python train.py --encoder_arch="resnet_bottleneck" --model="contrastive image-text model" --dataset="simulated stained blood smears" --train_examples=195000 --image_size=32 --crop_scale_min=1 --horizontal_flip=true --cutout=0.25 --tokenizer="word" --vocab_size=32 --loss="softmax" --embed_dim=256 --encoder_norm="groupnorm" --encoder_activation="relu" --encoder_weight_standardization=true --encoder_channel_attention="eca" --encoder_depths=[2, 2, 2, 2] --encoder_kernel_size=3 --encoder_stem="single" --encoder_avg_pool_shortcut=false --encoder_widths=[192, 336, 576, 1024] --text_encoder_causal=true --text_encoder_width=256 --text_encoder_layers=12 --text_encoder_norm="rmsnorm" --text_encoder_norm_position="pre" --text_encoder_activation="gelu" --text_encoder_mlp_ratio=3 --text_encoder_head_dim=32 --text_encoder_fused_qkv=false --text_encoder_bias="all" --text_encoder_qk_norm=false --text_encoder_parallel_block=false --text_encoder_inner_norm=true --text_encoder_drop_path=0.15 --text_encoder_positions="rope" --init="torch_default" --residual_init="scaled_by_depth" --optimizer="soap" --beta2=0.999 --lr=0.0026 --beta1=0.9 --shampoo_beta=0.999 --eps=1e-08 --precondition_frequency=10 --max_precond_dim=512 --one_sided=false --adamw_lr_other_params=0.0011 --steps=6500 --batch_size=128 --epochs=4.3 --lr_schedule="cosine" --final_lr_fraction=0.05 --warmup_steps=130 --weight_decay=0.3 --adamw_weight_decay_other_params=0.05
Rows from block 5 of the image encoder of a small contrastive image-text model, named by matrix and row number. Rows with one number belong to one channel. Each number is 500 + 40 x the weight over its row's rms, rounded and kept within 0 to 999. All counts start at 0. Numbers have three digits each. After the name is the row's rms in percent of the matrix's.
After each channel's rows are labels from the 100 images, of 14976, where the channel reaches its highest value: "strongest on" is what is common among them. Only what is clearly more common there than usual is listed. The data: simulated stained blood smears.
# convs1: 3x3 conv (encoder.blocks.5.convs.1.weight, 144x144x3x3, standardized in use, each kernel summed), inputs 0-71
# convs2: expand pointwise conv (encoder.blocks.5.convs.2.weight, 576x144x1x1, standardized in use, transposed), outputs 0-63

convs1.79 072:561543545599465457498436501480579477608482516421574401562486560517483544527505439528500480474534500490447494533519557619491472471502568525498426450576505489464435524535488498504523518428500422530463522483496491429484
convs2.79 076:486431493574514490514527502449579507455497465526478551477443500532452487434561562518455538496513567601561536506509439574492489486488469511500461517489492507443458504555529486527580510459502499
strongest on: discs; no large cell; ovals

convs1.100 103:399431468486516540453422469558432548468553431586432529459453564484478492471504484500556539517365471463511477525463431533509543579467521505484445503456513521508496495498463536465433490547506502457502499502477502472464
convs2.100 093:519550542512502608578492583487573582505513457566574528509509533506514446526465499507583463466503534455452520480529480482470512500482568551554544540510476525500566564506598501537524530556516475
strongest on: target cells; kidney-shaped nucleus

convs1.128 070:631576463518474504519490422526489459477479469534438451503536490464519505530507462519490469494522503471474490516534492404437431432499592529470450495500480464493523430459483538593577509550485494500514530413486538464535
convs2.128 084:512544517465468516468459462590471577513422462464505474547514563397456508510494533627484499522489501523521487511507506532442562517554502472495512524508533505408453479488529524561553473514517476
strongest on: discs; band-shaped nucleus

convs1.13 116:529553527516461555487513515481427467499464479508461534528515487618466506497514513453519562545460512495446554570506476522489439549517490528523519459541550576453538494423488565482537537494429493461475539456481487484493
convs2.13 106:474463564455457449467481474474519525470480530544477495424501498490479530503472527493468518492466542528472447556502546498485493486537482468472432470461458497483478506431455529420478563511478539
strongest on: two lobes with orange grains; crescents; no large cell

convs1.1 128:495511548508495487540458597505493511524534534507521496464487482400508482500511604516501452379511538456512544507508490531514506472483555473534520498497509484508490468503619455561517482532517475549514505495459492477623
convs2.1 087:460526495572495512493539524512468478490548563462477466534503474533477500578514500494450502505472512513514504455501503518476477532480518500511471526498461446506538527567532501456551500495571429
strongest on: lobed nucleus

convs1.49 093:503498477500557484493482463514559511538472481449557481510513499426502518436497606505529491448461481488524518492485419529481486503537431498484543542487564549470488486542522500479540521508463495482493484499510492532505
convs2.49 087:479468481563535489505526468495576518544517523488518531479440524518532526523511495484536475589581487504534511466474484500503481539514573483535428471536499553514443478540486526489504462433473521
strongest on: lobed nucleus; crescents

convs1.38 102:509517501471484512531441555525477521480535555532518501531518442542460508464507494486499508491504548556469491538533527527509518503542506487541580504540558516524587439497513496486437447446455474419485481442490550515480
convs2.38 081:508509495497492474450510488482459524490468505520514483416455454501487515427484498484512495447446504477453510494494501487482529424491490474485411491500470523500423509534502459452485491424517473
strongest on: lobed nucleus; crescents

convs1.121 082:434525512470532503459472602530501512442489495511493556513596452567517498525476494581509458493456500442501513446512442513476508451477528530551537546539563484498528484496479473502484401519432478506555394517516485489508
convs2.121 093:477474491537537482477443475474470442495488595535507524434510472521429525496492498547487502482426469502532526512542523480504455535499483500506467557479464438507472536565557544483512541528447523
strongest on: lobed nucleus; target cells

convs1.86 093:546509530574465437517501524508507474618504514474469439510472544540529533495493484509525486497416434478501444508572459603447446418484456534498451475514520507542508550508525475499486424446551460500466526555509505478503
convs2.86 083:457469546500479478465500500551527449463523559489426463516504498502458529526479557558454475430463568464435510510563537467455543505462490486437527503503515441508501478497528538560533545492493445
strongest on: ovals; no large cell; kidney-shaped nucleus

convs1.64 092:547574560536505443548451480447513432661556477480527546531510509554438484471439467470447438524534423486464492452523587499590502442516446513511540517519469548534464515515516504466497558493530512518549507457521485498523
convs2.64 093:426486521507455470504442519516539459467475491516486472427452438459454469502500577522490492516481513495489472477572462472441491464436487504526443503458445516478466495494479479541570551501477515
strongest on: ovals; no large cell; kidney-shaped nucleus

convs1.32 116:437517554576527422564541533454560460683538535498577471510533533468544535487492522532504460468442482451525507428520508536514475443437483496514472489475495463504430535479479471467487482512501542503482514495476498498516
convs2.32 086:553537489465462531489503499596462489529494475506524531426478542424494472522466525502509460437479455448448474499521551485472553482515499501514517455505511467466507568502542539528455476466515468
strongest on: ovals; kidney-shaped nucleus

convs1.90 096:485456446466454564450459438583481573522500489503458516514482447502511481452484480493473604473475496534523504516484466521513494686417441443488520476466495508489474541502466506467476515465501487471454475472529505501505
convs2.90 079:545560458540443538430458438576490525501462481531414495598497515442508469522522503432564482547515511489498459403459488480477525515438528489438521439475509449487579539460527476471462480522493533
strongest on: teardrops; kidney-shaped nucleus

convs1.46 099:473437480501539465504484526508478492489515515499493467492555490447481520456542562503500485528500531461472474561477427490508509507504495520537508486521540475496472515485458479505495513511509484567482427509538512543426
convs2.46 093:479475450499577439495460493481542559536473457461471483549518544508516508578491521544505584605552497489522617470501507510487501497528514495504521482450469476496583479478524520545509474501498442
strongest on: two lobes with orange grains

convs1.83 074:535530525469493541528481492449454483471462484551453466494512522490540498553505459474512409523425528487511522499556432504565618481450498564560531528477510494567506548497487410500493472504518543535451431514502541574565
convs2.83 102:468545473547567526516568584492519543530507461438487535519470573539469531499526450505514554518472473479485567449473448507542534530514594565525536499541554506541502505488449525496493451506464433
strongest on: lobed nucleus

convs1.51 095:518473504500483554447495573453497521471507527504523482472577506509488487487427461483491525536450484477488529517543463508491477522463481515534512534584537579476514470551485476529495489484500546469536515484428490568402
convs2.51 072:485490486539554500497577465516565525506498571532472494535440481532467515524514524509435541547476486504511548498509474508536536548516513502471494504504500472493534510476418546442507496527526474
strongest on: lobed nucleus

convs1.19 083:500459495467561441426549517488428483596522436476442443446625600506501498491527426542530503520441466451509481485545462557526476496483567504509427487503541467476484495533458454506487461481502485489524444543508535549496
convs2.19 092:491471549476519444462499474532478491446522556481479454481520496466506506506456477477489451458444487439460529514522579440460522501543505471460491508481462467464450520486475481490486537491484467
strongest on: target cells; kidney-shaped nucleus

convs1.2 098:413478476528521497489523462492570513487572480519489453501526478580518508548515465412483471514484504525490501548570457540534486456525500480498555524514556499496454425485568461451511511520522554514505520553493490603543
convs2.2 144:545556459460579498442452456547487518501490469442452499579532564448490471496482489540494486462456498475502582450478469474504581518455531460455586464521530495478496486432504486578526469488514467
strongest on: two lobes with orange grains

convs1.124 113:471498500489481472481530579495477513462505494520514500526531470473466528486484565510485454516473509464469572494543459511526480492538537506552505532508566484476485467450547525453485427590480568604496445494582466499448
convs2.124 107:427430493546565512456443453462513476466512513514446496543505498521494477473493501469531471546515463470523591494494502460493445484488484458492526488500470510504521485497498508540496499522429505
strongest on: two lobes with orange grains; crescents

convs1.22 095:540540573570568445511596544519492463609519448450527488511458517506519513476463535582529470539483536520543481417500362455517523466425419511530449562516475420462492559471477490505463480485494521502487493518482522486484
convs2.22 092:568458532512488550494529513504467490559534507493541525496501497563569574523507499436490525565490522473469511462482573521631467491545468547550496462615555542652482469501544531451485483508532597
strongest on: ovals; round nucleus

convs1.12 138:523526552498547487523547577472485509482537544520500451529555469487496493486489526476459488520535456423534542526530488519525495509527490513497527513481588520526497457472510507494501476595487552512467467485567495549516
convs2.12 094:460486438546501527549482526423511517512474478552523456531489505468529531441470463503503495472482509518522516425455494537471479533465557511523496492475457425500506494528484502525528421471444463
strongest on: kidney-shaped nucleus; crescents

convs1.101 092:566512491529447554458495477516505508474481555448533523531576450479477575489533495478540533583581541517505454530592489480546530560542585518539503497541499553524489542474532494484471495490500507416435479470481524482522
convs2.101 107:500486450498493492497564507525474544485505439487483433485481503521513505442588535513490584493542528558580490451449437592510500472452511546492490506517493506535499440490457531477517480459559490
strongest on: discs; kidney-shaped nucleus

convs1.16 137:522487516468500488488514484503476516494523494517453510545526531600523497491509528530523520538466439464528565452472527528501504500482502515474516469457488502497499480434529492441375541546496602531484452460491503590574
convs2.16 136:549549468502547535515532527539542470516493450481523512529527536477545516511516494494505512486532504535539564485481499503489530523504510526513619461491504464484514544430494490571509488521548518
strongest on: two lobes with orange grains

convs1.17 130:518487461545477488519508473510485510522503498518507507474541503450506510519493517482552506521484475395527506484470481489517495498493539510541509533502494475481498499483543564518516454498547591534540459448523485553621
convs2.17 099:514464428521457521491595466441559503520506547463516593520464497506559566547497480451510543521557443493499507464459439501529475525478509499492498508462444482499461504585477551488472490468497507
strongest on: kidney-shaped nucleus; crowded

convs1.80 079:506493385425518593491459464523495531421456546547513496497569514433561553524492493520505551497560493511585484477514603489482468531400500490470447510483493533447417459479446491478469489474495547508463404479479472500484
convs2.80 078:501441498508497454475462458419406586455478525487499537510520476564511516425505477502470492503478410483524500497515521525583457505563462469451483503551519583580446475431456542473481528523444491
strongest on: teardrops; kidney-shaped nucleus

convs1.140 130:696645453546450456527557492498536466479424517453535491515504439487474503525463507564519525475480520476554499505548526464541509505486549488485511544479483512460532475469494481483485506509505517479505471452432491486524
convs2.140 097:502495485469477486530541553454511569512527494515517519475513451558520486420580504478495557446490452507562493505484445558506452500492541539533458501517491527569457474500458495475490514470557480
strongest on: discs; dark grains

convs1.23 125:594540550603525443466503569450561493622596448481500416523504545469511544533452480603561505560517462472549450448524466504510476460410511485479421548444453498490501576482507494482528445489447534438483494488469491487504
convs2.23 075:532498547448470578488530479549464525474496495496502489481465516532536496469520474438434497447515482466503499544430459475546480473552497509525521402498501619543408489500466494513447422390495513
strongest on: kidney-shaped nucleus; discs; ovals

convs1.127 100:484515498528511553473477513499492513480485460480447513473450465605448511457528543543494554556517459482532546511498541519521475484512540527561516538468574503460539528447473444466524458558461525444444504515537519551408
convs2.127 131:432389478562593473476467480433462524480495498541477499545550462533480519509515484467551467554434523516503582480488536515549417541506540477493477461487452481546555447531525539528537482539452523
strongest on: two lobes with orange grains; crescents; spiky cells

convs1.42 137:457459502496495493494529483493479506492500528510506504499497479463504477503458494481514527538496477425489468502503490497517496501512528534517509538460513480476431497562596522498463518624578345574564485535488528535515
convs2.42 124:443532475546576479491491503512444486482475559491454457565480508499404568466492483504480490494472523497484581483491519499484504538516527509484503485527536423521481509522496515495516448474524405
strongest on: band-shaped nucleus; lobed nucleus

convs1.55 096:517540428518531574503461433549524497450480474495444514521468442413519514508452608463522516455444538515529526509533452559487494577518530471493468493409417464506518566544448601503523494424487546454499496463504457464503
convs2.55 080:519453528506436482510445479477508513499496509523501485437474470489531543574516503552537531568501536534571444531511474507457465488491475470515491509463443445503506518512525507474531493468480507
strongest on: lobed nucleus; crescents

convs1.142 147:419491568647472488531478496486558475684480543454488475472527547514539519506496514420532505475420460494519480474517577554514461393469484526549490448500516503472436561496492462476516474492546472509500527536520483462486
convs2.142 134:520475591509449503514560541563559508501508511513505510500466468513499490554453599531459460495477560442393459516579497434516518497504540516507502486505483553521482515546579486554527546467508509
strongest on: ovals; kidney-shaped nucleus; dark grains

convs1.63 076:487559480551514519486502478493456462461478443441476520454541524468497507516566447536550464451551521457480526486482382415574549510500522494503500485492442461475531539471487476558407447556533541481539482475470528464498
convs2.63 096:530458513528484458484547520475534507527489530469481503497467415538526475581511484545448503495461498487497491486521534505539469482516452497500514533464456553549535549522493534463515534485554433
strongest on: target cells; kidney-shaped nucleus

convs1.8 097:440451493484466505457529526510471527462493526490494501485532425470524487484509506448550541448486457524506480527552453501494492461528535549500461451501515509482527518522455500522511464557569447442515487640683487524509
convs2.8 100:521530489482446484506417483499432533489443536527520488510432554498522521434495489546484519479513484500473475486560489504486522539474521483483409532522568498459447480471438503430484540495492543
strongest on: band-shaped nucleus